config.yaml
model: "image captioner"
dataset: "small renderings of single solids in any pose"
train_examples: 197500
image_size: 32
crop_scale_min: 0.8
horizontal_flip: false
color_jitter: 0.2
cutout: 0.4
tokenizer: "word"
vocab_size: 54
encoder_arch: "swin"
encoder_norm: "rmsnorm"
encoder_norm_position: "post"
encoder_activation: "relu"
encoder_mlp_ratio: 4
encoder_head_dim: 64
encoder_fused_qkv: false
encoder_bias: "all"
encoder_qk_norm: true
encoder_parallel_block: false
encoder_inner_norm: false
encoder_moe: "soft"
encoder_num_experts: 16
encoder_moe_every: 2
encoder_expert_mlp_ratio: 0.5
encoder_slots_per_expert: 2
encoder_shared_expert: false
encoder_patch_size: [2, 2]
encoder_depths: [4, 8, 4]
encoder_widths: [48, 96, 192]
fusion: "cross_attention"
decoder_width: 320
decoder_layers: 12
decoder_norm: "layernorm"
decoder_norm_position: "pre"
decoder_activation: "squared_relu"
decoder_mlp_ratio: 4
decoder_head_dim: 32
decoder_fused_qkv: true
decoder_bias: "qkv"
decoder_qk_norm: true
decoder_layer_scale_init: 0.1
decoder_parallel_block: false
decoder_inner_norm: false
decoder_drop_path: 0.1
decoder_positions: "rope"
decoder_cross_attention_every: 1
decoder_tie_embeddings: false
residual_init: "none"
optimizer: "soap"
beta2: 0.95
learning_rate: 0.0018
beta1: 0.95
shampoo_beta: 0.95
eps: 1e-08
precondition_frequency: 10
max_precond_dim: 1536
one_sided: false
adamw_lr_other_params: 0.0029
max_steps: 4000
batch_size: 64
epochs: 1.3
lr_schedule: "cosine"
final_lr_fraction: 0
warmup_steps: 800
weight_decay: 0.4
adamw_weight_decay_other_params: 0.05
Rows from block 3 of the image encoder of a small image captioner, named by matrix and row number. Rows with one number within an expert belong to one neuron, the router's apart. Each number is 500 + 50 x the weight over its row's rms, rounded and kept within 0 to 999. All counts start at 0. Numbers have three digits each. After the name is the row's rms in percent of the matrix's.
Before each expert's rows are labels from the 100 images, of 14976, where the router gives the expert most weight on average: "top examples" is what is common among them. Only what is clearly more common there than usual is listed. The data: small renderings of single solids in any pose.
# router: slot weights (encoder.blocks.3.mlp.router.weight, 32x48, trained with AdamW), inputs 0-47
# up: expert up (encoder.blocks.3.mlp.up, 16x16x48), inputs 0-47
# down: expert down (encoder.blocks.3.mlp.down, 16x48x16, transposed), outputs 0-47

# expert 12
top examples: pink
router.24 117:464511540491437581559412481452498454594463456508512402576491504509506516505569475546513475496468504529499545395614540438558546476524527544437585
router.25 078:383389565568538596476516505490545496481563553589533480525506557509549544587496451457521425458499533464486550496506535555445461477447488541441435
up.0 088:450518423489460423556429499491528548470544526462515498592479569392446478456486604543504452420443506579540495433458520565454545548476512464458548
down.0 093:525455589450564595572579428474511526464416455457447497456504464635568514529427464476475506523543481482513496542605517485504460476458531480445472
up.1 134:473404554575493586478464438483443480436463533498491442499499469465633492381483496539479558572470486488452537557535453501542500432494558574550507
down.1 105:555609477475473415488460430500533518563525502441554527451540525420367382488483559482528504480532519467468453489378491491467548532524514486545501
up.2 068:328453568520568448504405524491538479488500477550433521509549527553524546513500561512482499415623529541519502467499518524434515512493466459482411
down.2 089:603495436442531497557600466505549501527447602434543432473460504448457515447516537554412481590514548439559526511481400496532557508485539529467509
up.3 097:507467469553477455508550495505561540500489511479581527503474503470504469406585568487473594488443555468462487526499524466436600521632549443603559
down.3 103:500526530469538534505461519528502490540420562512543464447562553506471551546421475559501478573549415463523481405521504530514393484369540542408551
up.4 120:529505410429608461531438524567438475477535483488436467592467438517459634486472508463509590510520409519538557445516493533533510442472494536458522
down.4 120:474498479437538471570578471487552533502539503543454566497469405580489460513488517379528501482446516554566524515506484546558534566488531372440406
up.5 132:527515498542458565505477440498472415499528522459407470544534531528575488405430542579513507629509480493474466543427519523564555395502488593496483
down.5 109:535536490545423565523533520428638461575479566511546472512452564444469469505492432511463497468565531523419499508472523451454481400430488432532575
up.6 122:446624510522468555476545395548516526564498497522592478560483568477504432445526472538464557406546544463531551435553500491497575534488593530494530
down.6 119:441467519522429482380439441423414544569443413513484530457494489438522522431494493598504479503510557511566503558510513473561457569543434563492467
up.7 079:525490502568500557471516512491405484546516509472377520557474496582560513479458597516513564539590477499485449567531453528506503450350446532508535
down.7 099:513527457532534605541483438509561506440500598591521482501511519484483452475581378500519476433556474501538487413372480485508435454459532543514486
up.8 079:528481536552520527450583346463565506534454543434539537516505545526473483492527534442518574523449597566519540385496474514474502507397513447490501
down.8 091:518437510548461431516497441578442457452513462540503584551504580473508460539492576530454481449514451465532378540453368549517539520574470467496456
up.9 065:422564487503650517485480535521565473528499434546534528462495500483564607517426478525452419444525523551562532544417458442448520551477538449524474
down.9 065:551424545523474514456594544562430525522438460567513516517507435503397479528559528458379482487563479411522438542489458579518496466465563508528561
up.10 089:504444497506459500495532492506516504588503561439611523391450519535459491592524580501482547517603488548403526508493495375484514532483553467558546
down.10 097:549516561463575482469485578531473467467445497535454451605553535552489531448450440518492399436450451428517473468452540553589462431518503566460570
up.11 086:473468497581549439569475529484592537422553574467428451476517419474384401487487431470565541461430459483436447494487510523492485547507470486448493
down.11 090:547485471437412581496534413441411487546499519530501522524441590538527534442452519550520466435405501420478455484493435506514589486493398457485536
up.12 121:449505482501506502518480489511580521506471536512460576495511433466593437405446512464542472477400504563451420521529534462443500342461515495589484
down.12 120:517472582490549505596556537531550464556480542460421465370554576516551462501514534417518499434546474518444482556454461484469509453408557498555552

# expert 4
top examples: red
router.8 076:443434501583488577494524533527470448495487483515485448585466459608612529473474446463540482523477573475551529466571488569512478551457583555402533
router.9 075:471452469573508607478522570459480506517537534513496445598526507623591582545489445521513486547440533547522509425522525548560478547502555547409501
up.0 063:465403592554449532456479436519433394494554605508524380552520548521494509456538513521562414523386526457525491540522522478506478516496472494517492
down.0 076:521534496456508482549573574425586580559492429536562534515436455384453475488507497468463477439588404473442504470489507482550527473475558490531588
up.1 102:492452504555504565522434574501529466497555558537444427533512523481536507405538442527578462456412423512446447415576558545520431549488573509484445
down.1 111:526546512469521477491571452434462516577411505454532518466435485379490546560497550506462513473566540455447430596420462459513428493511473459587563
up.2 097:491522530592441580452556545522487441552563542502496484593516493651545571540515490475507494525548505420496552489523508544524559609451440531519485
down.2 117:493525576471442495536503556554542445446445462561434524439464525412484400458549538557478462438467557570490440564458495554447518424542504447558565
up.3 078:519531509540454441530530396496508566477466500483560546456523450522511492546471452435531561478540589542455497553462371613454557546452556424479479
down.3 103:470510498406612479462536461515479516455436556553475511397502521440477533467457527457447482519535474507508522592609514507554505474490519547650457
up.4 089:467420506518586413496506567480355536460457469532509558453536502445557546506468584563456541573487508465484475526427453487494466570469505561537429
down.4 093:519477542487510509557441453515618477480606545465445544498515507627519422540472477421464526431493376524537474442554455547495497506539521446533516
up.5 089:533432479561514520459553475525472507569510520486481510529415457593555582497459596461491478577521436519543604463536504555588477439577417498459505
down.5 090:452495460469501512565451550530616489438519487512465551488519542442380467465575389487498541414396545457512483534507488507421571456468523512466474
up.6 105:466582463555485434482585494449521515585419557529562466536554531480460475541528423537524430457415541484497541465548500539499487571371517433525464
down.6 108:493414486554580550473464541496507534449579451506419474396507504508519381509494583525500587547552543413427483523425482550498486481518474576498509
up.7 109:477588484507421520447503516526407509521488447540453610549490504544468534487527548611410459491475500508461508511550470498632479522495537568565419
down.7 095:521452455511518501558489432405583431510475566546542375472437534499530442424511416475587544530498514530538501530512454529452529517404510461487580
up.8 044:513437520452574496610603488515561502514543478512538549524542517474461505573480467470492415448557449396568477469484539594435528509496426570543532
down.8 061:459515522577477502465419418498514429535525595489443508456417497501425429480484667439542431480555473471442477540485511569520463503525495489503529
up.9 131:522569456491426488608442490437518483506455580433541520396558491489471522541513534560476525539439484530504373504493571536490544478538512409463578
down.9 125:557457518477509509597536570499470478473543433519410466537504462566540616529447495419498526505576424505506509411594462480514466495463426550427527
up.10 145:458663458484490456451460432456530488565444429538545488597524517524482408476507531549542492431582503502568546474555543446497482489477481563513546
down.10 123:444432496654467545405528494465516482507489493373498418473439564504535496488539445536516477497477476482450474452467474497509502484487452538368441
up.11 090:486491543498513450582488457485433556501535533505545412479478510457427463541480579499495491486405494593496457397569464495421477424441443513414570
down.11 095:511481383504474472511482508502508484512526492472452534542542455535539485473488491572497448450449429415522495470439562445517481459609464471516313
up.12 092:464484553559495542512532419500549524545484598442568453500451556498480452518508575565526508488467616422430499523504495474416581520492500595462417
down.12 101:496470453517413482481432535567468513535442385535541455502492472511564462477484468588457469523462458504589544471442623430593506475505474549551548

# expert 6
top examples: green
router.12 076:526505498502503455448575454461461548451559542588421588425562534502482527461451586438551551467543500440504469565477543551493415499433439436481441
router.13 098:489484420486545481504582476476487576489517524503411550414586480470481490504410526476521567515525458483523435551486510586502401584453454448498388
up.0 092:420428523438444460551541502532506483475496583477377531544483525389470456543537585407390525502409435543498488498491469484497465472494513505455498
down.0 105:540554433499615531516443496550435476515517455567531538559507476554469500483486440441466428472500447449534555468559581521619476590531569470493446
up.1 107:532597504454507514480453468528519500539374491523519506521459515436400485541494483628504542486456477536566482452547500578559395564423484541480535
down.1 106:408434437564443453539584529510470474471627489451566543438485486531564499471463461399556453484529479498515499602436477465432512492518480462527446
up.2 079:458373532481491552452503549527401517456408451529494526506525447442559526466512563544518466485455537487514412491467585457584558442471572458507433
down.2 091:527628499457558501612580532493492539553437477484497547457511586456457448536468496469550530531430471487513556476523453557519462586481450505378496
up.3 103:595445504472534424438523451473432520477468534464543500521460468522520538457520644427479564480508463477564486478461520489486427451574582548609485
down.3 102:517518508456483584525479490560523463544485587550480546479470520550485525527475398448581407518383527557493456503584522563516566509423466444418532
up.4 102:519481520566512449460467502557478524498577485525519598523536422489505493542538621565495426512558471486526461543397532514509518446561481638552449
down.4 084:570549548399465483518519509407504449570452529476616462456456511466486456474521436534491506511538554493539462523532528488504492547414530404445628
up.5 104:578536437574530468501519418468544457545525585440464507396488540462467504446485508411552543596475545532435548468488495501427484504431525420513428
down.5 115:517464502446552573465604534520430474514429488559513477562509476530516561528511475562547492536471480493517589531573481457635535465606500580503564
up.6 128:509576485543458509531458464427505478562501518444469448465581502517505459413448457547587522511642457539468404469515457489481580412435520503481529
down.6 116:510488484469497436426505498640526528519479436485564526506449530417492425576515487524470425447502519483527472566390480463577467473572482533607510
up.7 103:481476472492476488560481417514521491434500659415531471499505501525503443492557561562517517517380519608451441422558496487490543495542529449516550
down.7 088:470548544453510541438455540556480501520508420600492548422524498515575555452418568509416465588493386463453535509484526469473532548559502519525416
up.8 065:428385546452576603407471546505483465508519496492520475502454434453523516507459476450472479461469478533473400459549437405505402513491440430510514
down.8 081:524489568517441502514400526467467489554478390469471547544512535460478518575499510482466430457545487448446465457473634552510459571473433393455529
up.9 124:511651565476430448442527539490475514536440478484556577491510522524498502428425523602478468414563511432562462491463570475471494456508519517545430
down.9 115:510444405574552402545460418471561530538544585513535496432486531452507515530551509506533602449530515571470449555482427499467503550470462544483598
up.10 091:556584487507530564561433474501575526550560587479431416548488546498506446500507508576516510536482484529472423454444415489419587485438501506403501
down.10 089:477565626440444466460540521575450575483491543456559534457567548557543503513450571435518492493528513553458400516463571422532513489488504528566434
up.11 099:469549547524513492465475549581438548488445423421468409589508533487476544459508597468427493580392582459471484467494511538545507551569531523512466
down.11 089:520537450457427525608582452535468478422570512557502509496538487590489536511501462549406523491509421542556485430457445406487591536525554544494504
up.12 083:533493511617473486401482534515467515546501485490572556527525541464533497438464597619443522411564499387466461533502530532448540507528517544556456
down.12 083:475591532471479451590431451471550541555477540543515489507500527450413466519542522550464506507496609527627397544564554473497468505482482442473573